{"arch": "vit", "model": "image classifier", "dataset": "dead-leaves pictures: piles of overlapping shapes", "train_examples": 72500, "image_size": 40, "crop_scale_min": 1, "horizontal_flip": true, "translate": 0.06, "color_jitter": 0.1, "targets": ["shape", "palette", "size"], "num_classes": [20, 7, 3], "norm": "layernorm", "norm_position": "pre", "activation": "squared_relu", "mlp_ratio": 4, "head_dim": 48, "fused_qkv": false, "bias": "all", "qk_norm": false, "parallel_block": false, "inner_norm": false, "moe": "top_k", "num_experts": 32, "moe_every": 2, "expert_mlp_ratio": 0.5, "experts_per_token": 2, "shared_expert": false, "patch_size": [4, 4], "conv_stem": false, "layers": 6, "width": 192, "positions": "sincos", "pooling": "mean", "mixing": "cutmix", "label_smoothing": 0.05, "loss": "cross_entropy", "residual_init": "none", "optimizer": "muon", "muon_scale": "match_rms_adamw", "lr": 0.0016, "momentum": 0.95, "nesterov": true, "orthogonalizer": "newton_schulz_5", "adamw_lr_other_params": 0.0009, "steps": 11300, "batch_size": 512, "epochs": 79.8, "lr_schedule": "cosine", "final_lr_fraction": 0.05, "warmup_steps": 2260, "weight_decay": 0.1, "adamw_weight_decay_other_params": 0.05}
Rows from block 2 of a small image classifier, named by matrix and row number. Rows with one number belong to one neuron. Each number is 500 + 50 x the weight over its row's rms, rounded and kept within 0 to 999. All counts start at 0. Numbers have three digits each.
After each neuron's rows are labels from the 100 images, of 14848, where the neuron reaches its highest value: "strongest on" is what is common among them. Only what is clearly more common there than usual is listed. The data: dead-leaves pictures: piles of overlapping shapes.
# fc1: MLP up (model.blocks.2.mlp.fc1.weight, 768x192), inputs 96-191
# fc2: MLP down (model.blocks.2.mlp.fc2.weight, 192x768, transposed), outputs 96-191

fc1.107:408501533538479509517578447460485540602536545454446549461486445478533516584441496543526526464553425490535539441545456449473476551537471537463575550479451459535532527512480434554517479463563571498421525400478467476515509474592579541396535499437546499474520485599401486524479441496447553521
fc2.107:424428522458445502522538551512578513549573545466553554565455504487505477486571548487479463632476475498426513407545474569550537537398547487433415463545435442519529477502522432455516463527418540485473490496535526521527478432461538433560504398476482452555511437553563468519477522507559359505
strongest on: shaded; mixed sizes; pastel

fc1.626:536500497533419482629522415562533563440399525502457407460481471566534479494519536521459565565433528518476470427560564589507514558509601464481398503478503532602533492529428461464483473488564499513425472542462482467429555457481471459485486419519538504501539589455470525470479426520575553428
fc2.626:492473529586464479474502478467526442486584474513423574570460457410478494503499534508501526507457482410548582469500490432521499490553408543506514407512489467480447491417459491436513502543460574555566498528595444496576483541497576441433436488502512503511482480530438577455426504436550561564
strongest on: earthy

fc1.337:418532439509492447433471513497566447504470470500558574485507441461427444500480480418561465548531524531476533549491442460559569590521516401597542514573525524473548527409506545536447431590503444515517471475533585509507545473463411470528545467530482638541529603553497571517510464422524510553
fc2.337:498521566487488495571564505509460469523487481501548520551518519535565551521500436606528522475515520494573494439555547436398492451451458526442538395439564402517526474583438588430521533460573495491522487467505521483578602529525467479516459555537455475520444357452527366449541498549616449501
strongest on: small pieces; flower; vivid

fc1.89:476479458540429488545440531440504468568491531519496526529484539483551430563472399525495463524589518526556523459481450617566474603517583628511563415470578483579501415574462509530479494446524460509520408429466472435530458423475525567433453582535506529526423471529511508477501576472487571459
fc2.89:510559543480541528512510451566404505435469427444443441510568478498483526506467546538478520483463535446476437625557537460426545496501501406429456603598559496450513527457519425514403565628440502397463494551494484524466529498527523460519577466451428527445551476455464465458471505460534459547
strongest on: vivid

fc1.369:548545509560544458502388464558528578546434478502583519518498416491398504563543532465514479495536578490393465528495482449472454495465574566595447440558477451568547544389422503444479603553464500454539477562406529494514477503417499597471542469498509570445531474541486434532492471384557554474
fc2.369:533533474437501568574515559480414488508544496466502461507464524440535572462530418487477487475517505435585485471520482513466540539467545447437569526358493498434568431507542443494477525476557478490505447534633551419410563487461485468554471504534478467431500499453504571513538486444557522561
strongest on: triangle

fc1.119:578448482513499515545468485508508475475472525574540425450587435487580570524589466463444554501431494460598513502568506448527523524471556501438491521399438551544413507519407520482593499428506500473523448503451496432540519608496453536554492388433512528489501505499521500549512552515655539499
fc2.119:469456459476448489517506546480515468489505476469491524512550530512461482468529505466479416534623498514466467467412419532535500415547471546560518457522522455480553505471503519584529475532552490434530511418494521539513497436395538491452489594570364520532485462458454492458503516500468427419
strongest on: earthy

fc1.709:494578540554436507523528464571533500381497501470534462527520476468575503493446395580400524418577480493479493537581512466565520443469531557424565614466612559528601514634566485509465573573486552503493512500519516516491528507464525435548470359525469505487515515537464423476531478387447398535
fc2.709:511473424527475514472458506501521464553519443490543449521579505546429516494514507450556524569542517529484474486466552559471486478444486424550508382580521441422470596436460490473548415582590468511456491638492477487502423470579473467549456565463506451560448419468509458486380508527461588430
strongest on: mixed sizes

fc1.256:556521421477517491486464478592527443524455571590500457519467462491486474505576396531498501546405492509610526504584522441504443449473576466431470488425442541552476502483528546474613503432539555477501468485456520507511595547513495511510379453450524485486453518565546497502530555521502515510
fc2.256:517465560454456493549501480482500517492451423430462457495547513438528543520444570569515443514575402471439477502409463489473513489583427467575555528521568542533548521475491484523468466546531421480580522562563452501531453413458504521496558580564463513502553548422438518442466486554510492344
strongest on: earthy

fc1.698:548453493566497492498593532473367472493538496608488544452365437471604498622514513515469509464483514593512554468499459545430406472555462519491587535564397474447509501439554475546513506452604489517484438520632484543533493475449411381425607545513503499545443554537471450532483453557411463477
fc2.698:505557437468460450594537513547597559466373409419536512479527542481442515453535479579478585547453486409450455451451473494499471509472535462494492456488594500489388539414490555545454611426516564532490465550365500551491483481496572526604468457508505511496498505521533554450555526523554479530
strongest on: shaded

fc1.469:472431578526511564429634423497438484590561475440515491558514541514488497537513539496514568510465469418486622419435556494519422567546537371405536511463481453507574460510496443512498414475406539523563604453462520420548547557439475502485529558450474441485555505507540553519470542515495561509
fc2.469:536445524483503539468518478398583567460418514531411549495508532510521471495460409506478426510435479613537460443574501526428466598450505488568466502541498536458427522562557471517553560498585430511509531494534549559507415506526519461567616401506507509617442384508462472523531404493524522487
strongest on: shaded; pastel; grey

fc1.324:454490443607477434495445433538522507464544446599485512398447459453441466508429426467511505488457542529477586523496512528538524552554541496619521435585483507494469477506387390492480533499541621433528496480513491410438490597460541500479515414532506494523479585505528553547512559518520536487
fc2.324:509468517456473547496540517460449515519536659487473468506459511549544469510542517460421403519458471514476452524552421480417510505498529497420521460476512500538442469517553460558528533471491428424572501490458445513462506578487516547554611531554489531486541459398488528465478550501383428576
strongest on: textured

fc1.559:486459605511485494560500527480519632536404471514437494420594595447491546439468522456526563507512529403445392563514459505536432460553451469498449453495433555388517536534557557434526483533540549487427510531478531513561514459400571493532565621456546565511450453516497440548511514525494438547
fc2.559:435580478512433445453462551565513463497539494532440462467448507542448557608637550436491523499500461490471522554491550451545486420533481483541495510633539503461476453522457573473547476532465446475516499549462483477387531545576445519536525400508552486497570537589492531356523508368455530514
strongest on: vivid

fc1.603:511505457472544563542468464385472563492620532494470616504485550570502443374432467540524504479498570553502523407490473456487495475530524482500588421514524534536525518548521473467423488495504482478532468515533464550592505486499588404435601509471463459484447448459448519465433549494515423571
fc2.603:567483468533494521434534504600602404517400472376532362501537480525558507583605493520510514500455442424467466550513533550519460502488475490487457537442483532463519510493469516567534479514490499475542554453508503454510509450483421598534463594473461491495547568583476422505528477504445530424
strongest on: vivid

fc1.124:465505475462570413591505496529462534583509469541539446475438503516524550474502505570530495539506497585500575474510526599503434522549451451457485475486462495546605438501520466443551455504413475581496494459447517531458517507502511494476544535523552474491489540521516482496518595508437423491
fc2.124:530416522504405497474509453415530520435532484471515546512542549528544521496489444465491523554502495567491489483490570495514524445486486477538528471509448562434442558500422464593424586566548505366583517534620497467503505495501514531508428485448522458509532484547469450521455448516499514410
strongest on: grey

fc1.697:502378434577467566551470521537559393518517417538581472510383391435483502530397520400452559525597456533512515523591476513401491539473563574478544566540623367585549499523431468522395530399533501450449569497513527483514523451476438546443484546590449535508495540487517460474526542447519513467
fc2.697:423596462438560531480470498560517532551528510532560463415536532429517527521526550479498380510562544426469594512522497490526532529545394491481465528510561502572448464486561557464511468536462402447514487608497445518569540531465584463554604469557399493501526438436566478501503516543471452521
strongest on: vivid

fc1.149:463510484525428563465488491546522556460505480512522523530437479518511426550434445501474532541537462511538554494591484533448472506441584522522548441522479586584543440459414489417500470477498502510475524482575472556466513520528509477504418390565583533539431478558411498464427446420455545496
fc2.149:529422558472505537497525538626440504497404447421419516469438463497497506510570516426544542498441496518551426545535611383489478635606490502544518478555493528448492503514444538495504489405446449470468481627527447412483475477491488501524470480471566448430462468514557486476558509551546494463
strongest on: vivid

fc1.156:523475612558486528456443481354505478546599515483526462475484549476523506459506461460473579507428439559528452494447502503467550507499470459411573382589515488551562447505502560428570550463450513492470438530554591495471362400498497528496511509505535476479479544620552582510506436570484522553
fc2.156:306498429563446532492411478503426506478379524529459548568506493556517520554457496570514475480514381516454512480639532546528454465545507489513493466681481570470420477473536519498483529533531529511475504475507449511503579555482536428467459448586558483519500624510535449470524476484328508563
strongest on: mixed sizes; gear; ring

fc1.166:516512563450558426452431556550587542476552545501465606549508470569469472531531433461570579566499523471515537558527476513546473519557455455536503449492540507534445551442535421517500388454457506471540495433521491515530440537436419546457493518457458577567540432535508505532584520582593507530
fc2.166:472539453474496475556522423452513491460474408458529483531466544500470515387529438482414470467576550538500474504515587431450523511546454448479460629503470541497440492472414492513445575518499491544518466530485524420449470491531551534541559543492525383417507480434423550562457542566436412458
strongest on: flower

fc1.607:574527505566537524577515450546511474489588546520471546419452399577456468520523543554503465476512493595490500457505426538515446556546455508516447517548455526463441540522494402444503444504497541473533413524524523421488475589558516399509480590571546494444465494487459545444443554495550384641
fc2.607:507445489460573524525490542486400497583512448454555425484428513467441512444471612552631421464579544663493579513547601483453539615415518490534457470499481511438434505503516509493484501492596496483433435476541554501482470511566515566511639402465444499385514459503530417493533473499429455440
strongest on: large pieces; hexagon

fc1.164:560540525501453438518472493376539434526535551484507587539457491452527517440489477451355463439493457457570464508539593493479470544466486446473586481560542421507419433510521452529516408474493552478448396567502587494398455475522530432443564444514572600521496629530469498438521569574495496463
fc2.164:524542521390487591490441499624415522467516402424515387534492619469446500508440470481477622485466577541437506493492383439477544424518475489431428543390471440468531542494606447515483539491439553470517513436619501501488510468553382452551478499520466489546508424472524502460531537417522481587
strongest on: triangle

fc1.587:577489543452423637494461457581405496599458481510439465559501533480496561562562504414488501549588531510534487475475551502424491484564499506602547478472481431399507517496528471468500527417508502570530504505479466480517532513506569541538365507532484532445492558422421545436484543586514418583
fc2.587:573501473511477515508551556470515592417490531505594516410445475489508454431467510524529451492426447448459489505500560549618421499436494453417590520540467455588389505477509521547519457461520523537563500521483553485518495435524505489451553400442460477541490474467498504495450482430605621542
strongest on: circle

fc1.237:579491463513490515423482466550459504439533521561554425424405547528434433459434417497524472523489605525578574482453467548488437456551505472512547505508601458502436530478507517407539491521582517508448519412431495595515471509510565470412596487497485560498513423474467481425487557467366512494
fc2.237:513525587541499517571515482529535441451435452451517510509688489512531542494495576414493561483540405413483358539477520471493554470486442611513521508485521550477488460480444495413472518503406454492554511497568500385505571409482397557502460562493505545579522615457449568578557529497546538454
strongest on: textured; earthy; dark

fc1.584:480454584594466536531589568529520581504488477495528438480538448389419501534589530486525498574492538530559536471423563440517478419558542524487550584490529456434456528470508501506491512507485493425589562513498476589454455508431416489514514527524562507558433615415509518507515482523500472502
fc2.584:566555479544502535499460444423462513497519493548459574478537500468459511512483509521427505527543456427450508516460513452467420536457523456513451481554502407546416498468563460518486518526481524533568413452533489538564523534573569452499467406455481599643550499581454486487482540547473395529
strongest on: dark

fc1.146:494520420510533568499479481541472448488432459505530529436464475615475518515446454585449486511437544431483454589454470457489552495496563513471571454509431473510495459502455480504526556488464472550594536404575480529442598418536593478471504506559465415550552485502525531546416516514530428557
fc2.146:525527509523489540527488546504440520521489414499527435485531487469495496553546533573454543480622443566521466423560537556414425436460483442535533426515519535498601530592514507449461488505546407408439507582487491505564521528411523392572494445542500524478492573564490474510500429484472411541
strongest on: flower

fc1.388:445487449493466437544520498468539482537495487453466512474431520480466496412579405430475454434542509502476588553537495476446535492439405552548493532499423538505407555530454496490509581422546561568600577503468441554470483339544497510552471487518550518401539494494590502486553550530600513566
fc2.388:494528524604584555506503478463494421468522455511496493488554566526483471469469530505450514523452541534466485593497519529529532514435462485483501456463570425488563508492464531478525422534470518560440412452551495517474470492474492441387505423605493546601554555420440549484479493456493561437
strongest on: shaded

fc1.439:467522527461489505488575570476478510514592407507537468606520496565580459578514516474508472542459474547507450405582481523456480533539391484507494529395533414532530484571476542498501428406484522448408504512545500463508410593537527501537465472417555497538544471483470492450524454452459479497
fc2.439:485443518508494522438505503526524444473506480518497535418475434505476466609425442470480566497480560422541543529463509546438494488556567554516527451498451526493502537570576464454482493563530429554528529482507470567475609479531542494448462481515473492492429521476547595565488382523515489516
strongest on: flower; vivid

fc1.355:531448543489498533482508518534480486479466453554393533480473476407509571486499426556451475582462479519487438591442479443553478553555448463505538480458498463531470479496476468477480519519557543463486466514553525602560515428589344600478521497529537398532497440575581510537488458442450416476
fc2.355:442568556592425462535501494477595548407391378450510479441491556445542460424402492447465606508491557468586506443486505480449388477475514476532492483527646516539508493410460497494525504559498492449473489522425477475519528562450474500508417500479474528469472602483532563485462512423453540510
strongest on: earthy

fc1.593:533542474654523574574472447491448455475451433539501516605534555570536539524499589465483476429481568424473556417372452516446475480571483456457441530532572456383481467473539542485497563535542485500536537475466548463579477460452460436461474537437505528485382496552511545461461574397513552507
fc2.593:480503579484490563418583561454581495493530484544392439503513440467451531492504489459542446408415414398558517555478497501529544418453523563503528468451505494617446528443454501431459500435478502509525489423539568485491507450608494435572494503573490525458516560494551537568581366522453564464
strongest on: dark

fc1.240:491482474473648462418487534431470378493482467476454394527521459541489569506520512522534553518563556597531488522552534571477504558477537530493494532501531487617515522535543490453520565465582479523535373451511478429411518521468503494501444514538535542539503429541425412426540490492490421441
fc2.240:541446526545439588601505517493514673471564538471538492447518436528496479476507490472552565495504450482507478482430454505567471478447556556528489436508504533442463473504510479534531496464445492452519472508468466485486429490472493520546564474503401466478550462515625459501527554509498555532
strongest on: circle

fc1.153:627422559494533490479460435516518548533472425504472455484541597468464550513507612457524455573500506501462545546480429437499480581479470486497499428501500483511553532514529514410543546428556509489541415533476479479592430570563542514575444499476437503501555465523556441515513499506518477491
fc2.153:404499475469438521489450495523493548459582503486485476520514488484497553569529505453492532469471470510518541493524463497475595456463586494443532430542470541496547488513486484553478388590512380513450538523631526451421502512597450461455487449534509543539487529616528520452490577428521526483
strongest on: triangle

fc1.28:543586429552504513402449418457501476568549553509454572541525564533557531557440479413479495494494482553555452504451474577561550543528522518380542541484494459516443575488579460513449349416482590541438362455555448591442539500476522437568528453485457459483495480545474531564448677522495487538
fc2.28:512475526447480476504599533472573548521553488568511451412463504436435425503553501596459513533482549518490545501474429604500478467443525532533506511496453547462382495456549494482439638509616447488463544515543490435478471465491456474556633529570515463465504497423553500516577526493405426477
strongest on: textured; large pieces; dark; palette: earthy

fc1.523:536487435402526510586496501511556523521509524574480520537472494525499499507498464522518527458472540542501513541563550501609519595558497503465528496454441490500546514475506455518521492565514455515502549512443376395468466465523520542517485452561475493607561476483537384458517483528504421559
fc2.523:535455550499520522461489546472494415514549480451461419460503479494610480449437477561514459534480478501471495561485542476449487450479566539434491580565535504575330515444514550563491565448520471492520448605604611470576489502449478462434460571401439507539508495515541482485465508490479585441
strongest on: dark

fc1.301:507548439460497588560411546518462485499663466500507508522503500595478480451491508555546483484499460550461427512485512385455356485478469550515449563464446537548498485369490539540479471498411373514498503529576501462471499584476491510437441565503446413530470493478533567595423527491484469486
fc2.301:468535402556564403487498457485535427528427481556564489560549520409477461525470456466452534467520541455537627568480497597576541475431529476594580393528490544529600478499470501459618473540564505468589491482422479527467520490470520489484544398503496483457501417553468457484458434450508504489
strongest on: small pieces; gear; vivid

fc1.714:571505564439528500554363571499540515479536528484595549440447547571563531409458544465584499525557455453534487452471512557477466402555468565569478476413516540467493510552462445481484548561479540537486526493618529460511469482597455482438638407423501512432465449453449525491422552577489494540
fc2.714:449432508547466494436597459515512494566373503510524414505544474494481587499544439500476504532482487532429445506483516412541527547463541451467391476523484489457525467455437568568523519473502500551604566505437531439403490517496523538524370518580493465538624574528540472584501485512460506466
strongest on: pastel

fc1.636:548554551454474497456486470551565615483450445495469484490474490495470505468400495525439483524471469442483530466516490506583543573485536551596433456452431533514488491496515526613442526414407489504445514394538485607424474542512516538508463509542577489491468489445567509646474425533435480404
fc2.636:463492476576591445531526483460459423577494522535491493473464474543445402515533456493554546523469475525544526488482583517467402505444652470500515459534486515584533438491451422504496523505529449431486480483497502488535468558538530453474491445489534380522481505575492501478490444534476470608
strongest on: small pieces; ring; gear

fc1.767:500452559429511497432483453453514514491456490538481425561466496579644454444433521456569426405521480585606425513506558608515495504455519484460493437487437404569488526486502634503520543559465476465573450480536488527485525498522405515508564453473461464530460496426450432483492567461409558545
fc2.767:427555472612512496553470506513384541488504453453443491470525451480472485501486496491489536589454519523531475423439520517568469620568574608514610497534522542501441583481552524458454568466481498483519593474528525570551486537515543445447481628489433495563503501542517554512582442415479513473
strongest on: grey

fc1.651:605537528486564489485511456592595530536515462488492493486460424513452543560537489409451504510489460447369506479603502466525495423509579443483540456534564424650501423508486517552566515508501459489557443522454474473573508521528477499617535461476512531511443493486478450476593566516613443430
fc2.651:525469453427421562513522444444447481512609509551496527542510603427514521557445477512549482505439476540563509529510502508490494489489492437534533452614453575417494460488488502550487509488507462555489482424509548450408483479445491530442458471574522430569476633507455501489516520461382556600
strongest on: vivid

fc1.590:457485463555457437563445494516536632515524463400534506568567503515537502550495583488473499519551528562496531588433411459562514498466527505562535519441549481467521625482501407482558415449446515428516482535489533443526527474412473483493491469525345608571419524589507496483469449466582517490
fc2.590:543499503521501488449576504404526463541482575580512508535436487522480504548540544606388465480469472495471479439494532560503471498545469518498466435402469442488459539539499524487434488489533495516525511409495479493467527539462480423530542557569521524506470493456469543608452462514396453482
strongest on: flower; small pieces

fc1.239:449475470480502553531505403464491550522540542598519596469519500476459472471567477579467485481458491535570532582447509555496517601476515480481411468464471448563467507491557399552454465543495498579455602447402381516437437516514490457556509466499450438551467553456560517497442495464498559482
fc2.239:512530461567523490572582516532468456563493488472441374445448495509457505503458441511456558483496566462501448441495546467518394579529444562496552539528509510513551558452468493456480569488483530437572524579547571545508461448401493512527492446479485546424587507471457470501570441493520383581
strongest on: dark

fc1.292:440483534441506440554449550461481402451494515518498529478470565452567478439494447442443535515507578498501501441485561484424555433509407522582537493541543546520452468448472426550472600500521551561584427525539601504440477486449477532592493537547436637373526533593485567434437461481474480553
fc2.292:679488488468521493504582440471535477456517461530453438558460449493590519521510552507549529458514449483432547494509417552528496529570452510526462496523549467522411527484563437529582311539515515504550500477565531559520575548501623436433426437536561508515468460481497519520460510477508480543
strongest on: pastel

fc1.683:529606422531594436390631531461531555517486578479487538534440471529515549565477555485517485463461537558504453573494468507502448544452519540537535450495407513535465563586541527530492434655513597433464425491480450538514470403562449466529539523567515563406596478410519467491512495538490592510
fc2.683:487463492539462516602465548486568580437531446557461563421607409508438459579521512527433417618569519551416521352494404444502604537500470543401529488475601420439447478539561509445463523384479470466520530502462474464429516492500583521487542450484555516570401483575466453498410504484528473434
strongest on: shaded; grey

fc1.207:485555555479519523514527518448525416457561523522394566567420599524521473452443490367460430542510490572485413523459431582532525488431516522566438520409556502548561553569544474504499561542480558452527512527469432484489583526522418513594419517528453519442539495537511411467482399504529435414
fc2.207:522457491518504518565526481512467506527486458466588487487455397470429545534568438510490474517453511487526539407543514535485462458627546445459552440602565391438422452511480479472474390473404500530564561475444552396550395460491575522487507419493525428464499517488480511504547551560602579610
strongest on: pastel; flower

fc1.136:521514433534478613458459456498450429444518499490574522485549438510521509551436519541526502455549636479466467538455521523504482392534596544484541482559536503410505503579444418532483481538476522511567547477400517434453509494420456498445541434525606528516451582579505503533490535496513502559
fc2.136:538432521412592483526464516482530494473554544557531578433415453514478449431490558501442556525427452549515550449522488467610392493451440504563531497483468460608449536506541510530481522407535560493439521455485443532501473457571542505510451504530460417463525508434485520512576457479520503518
strongest on: circle

fc1.691:565459479471520515461452559532461540502493351447583466527475456512480482532478468543398463483502478470492606512518567457515471587490459543558576479559499480529538417508550515476458558512361517505476518504577475505542399567572525450554436517503477503556439447495583549503534354508585521503
fc2.691:440583509554490511457511438456524410392507494556493483514550453525506486451449453528554483474474451520556450628580537446492477469446588495457605519529469525490557545532420540495526417448409474435464453556486560544476511420466579459430517450498502543497521660539456538598486531450469447421
strongest on: dark

fc1.282:554466512463509466527514526504527448549411561607578616479441534516518494493561502567487507449540454414588499585536512451424454499464440502518419483439594467557588405534449481535419510593542558528439450575485445490454447475445420610506405456579493528435437465536487430527465474496528508529
fc2.282:595474496490541517437564405577421457435517451487415596535494384502506483541442548500463564565444449501463500442430522581563457510541527486487531452506526469568415499439480521463571453490562538584473560525520560519458575477396540456502508440470487517531471462502572532414431476511546523568
strongest on: large pieces

fc1.515:510452486478428513510502452546510516537662456495462517521473534503451528556552495419424511543578516573486435438447479460559438561475492447504550477572551423396387479461504536467552497410534548489529361577553587488468383482519538452526478530455451537532485542515511503520533459484541547460
fc2.515:424550592518614442496437518496433544488416457489587464444471380545490433474506503602515524452525506504457489502547547469512454456482561525526475477497540433542538515497522453527487481543546504517390502521522439493603494460579456520499523522587440566578522462461598498484526437540493483552
strongest on: circle

fc1.277:559609459436531478557545416500511636560468479439447503459486458470526565485576452502457578570453445515541526476443531560538489534496541410518483510434501447557460480419431442370449474485483498479503384519474457600558524476427481433448497496417467453528411495467503511530549466406546563489
fc2.277:507525569554453498439496559453583504467484585528513568491500522477492424536527470509505577462493531432517577529574447454472479503513492537427481510480524443387428444545530409513516530505503535577463659539529476468543369576513494492507499563526515463440575523512479546510572511476435542407
strongest on: earthy

fc1.675:497489507546496519520512438496486552553432445533582518484532631482566603460469519533480530458411471505538493528421426478507482517485579538495530560460452469493527476453547386447500539483458521524502461460463529445499544482491558546495448382553533473484448556435406503456542462488557486515
fc2.675:493529453517554485544449479460412492535425497529551488503417526600548451546454493470407500473464504486461546529587471451529511442421539416566516482511463411542506468519498418360514538560547475529527487428461566519492483438484402479577514541508399521449521442509492512526517481445474501507
strongest on: small pieces; star; flower

fc1.618:523498538562640541499513532320472505398551438535478489467507621469490551563528436482482512451514504475493441542529559456440478407553448457518573457515607539512503484470494515435497452438580490494524503472463598410494452449498496432546538482438495534598500441567552493544546545558534530502
fc2.618:472616562581451459564533510509496532508530480479474475468488441589480368461459561569489423464510373545564491549501514558492476348545480526410533560566497456548468475463510560529497465509434446545447469512534544425493521521473493571468526481493443449495473545508531508565452431428465521481
strongest on: mixed sizes; gear

fc1.732:542560507542527471527522470524487483520492416502516440504478447515553463445430459570535429438520507520493525481458375523513517498560480426520451485531503520490364529481597501542471450512572489515387404614513475583537578476431427471443467555531598476514515368515499547444456420450482465485
fc2.732:498447491584531458510434533535579456477466515506522445512535536476509485440437437488530476620472430486540498569555558390495455562456537559545497495526516526607591506609441464541539517520477461440413519491566531408493417493450446486528402556455480532541436629580522457432428498528570557436
strongest on: dark

fc1.183:510466501492441516472518431525596479457514510490507493490539570497482423556506477454427500588530564490469485439549432490494596465488582525518413416529515427514567491461538513542556513532542525534513511479528495479529496544511600470427518516467471429438502473479486453513529569446508490624
fc2.183:474584498525464508591498486546509471409533426524601536522501463584537576452416562527543536410475493459567566507485480543485476523438501553559481527476518502480448455510461507466462475529528481530489514600505562486426521498469429529541501449535514621509510528469493429514474437594495518457
strongest on: earthy

fc1.595:599502539500560420472470419524534532489489424573566462470442439446582433519441583562483528577477552532484622508530532492456499533461510419546442446470532497436471538488507526571424551441563655621495532538483528550515443489574497516470456505441531547449571470441534470499547505466438471465
fc2.595:505496476473459532462552567484498540505515515388509552557454460511463481388485539487569450450542518474456440445520498551509445374599502465519620522513441554515502468494509367517549513437500424434550430457588500472487531563507537465470449532624488441519440503515489484555526496584529522494
strongest on: grey

fc1.71:485549527565565612450522428407463367439556536501466495533464571561471427554523498536541568577530447541508443518506532475520469486565518538567495497528459489470527537499519543513475562453508479447544577586379474473520594546383456567409476515484580490438554507540448478507559494482525544504
fc2.71:550524508399447506408489520540492506495484417623526426475453518467460479518503494492494582467430479499506584468525464496511556444490484462505514505456458440524443566452606543522543454452454485543431444481556528580439434440543544542463461334501546482526498476477566560505603495583522497483
strongest on: triangle

fc1.59:426547380514493472596548481554542447459488518514551377521439550394559510533482390458519477421575561518456497500448456461505524562530510553519540485560557500445416547500490475396529536489559479426426531466433482442481498519403583616443491422496499530540527471587523488460438542477521461442
fc2.59:566468527476529563541467460506480555471551404511519573528480404547489505480472483692394514447439446552535493536549461500495451471517485455446481421519431526485531436605522426547553394492506602504497539514499519473502435545542495387529614574538511532533411510489578562475517467599539482516
strongest on: flower

fc1.182:541459514528500499369536524558548562442483367465653453469550547492569428493542401463482493532465556562482478409566426539491546453519541509514505427526514557502425477472558547479588503470533517498476598500519594502533483441523495516446512505413470493399575413479499518527503525483457477470
fc2.182:566537518492539487548435451488459404458475439506444510561549586521490579491421617454464576412485439459582593628424464529476469510459425560599482476497473539563509525458450468502478536600393554590557416520467521439452529541496514503465457566529523570547511592465517529485529454521427490571
strongest on: pastel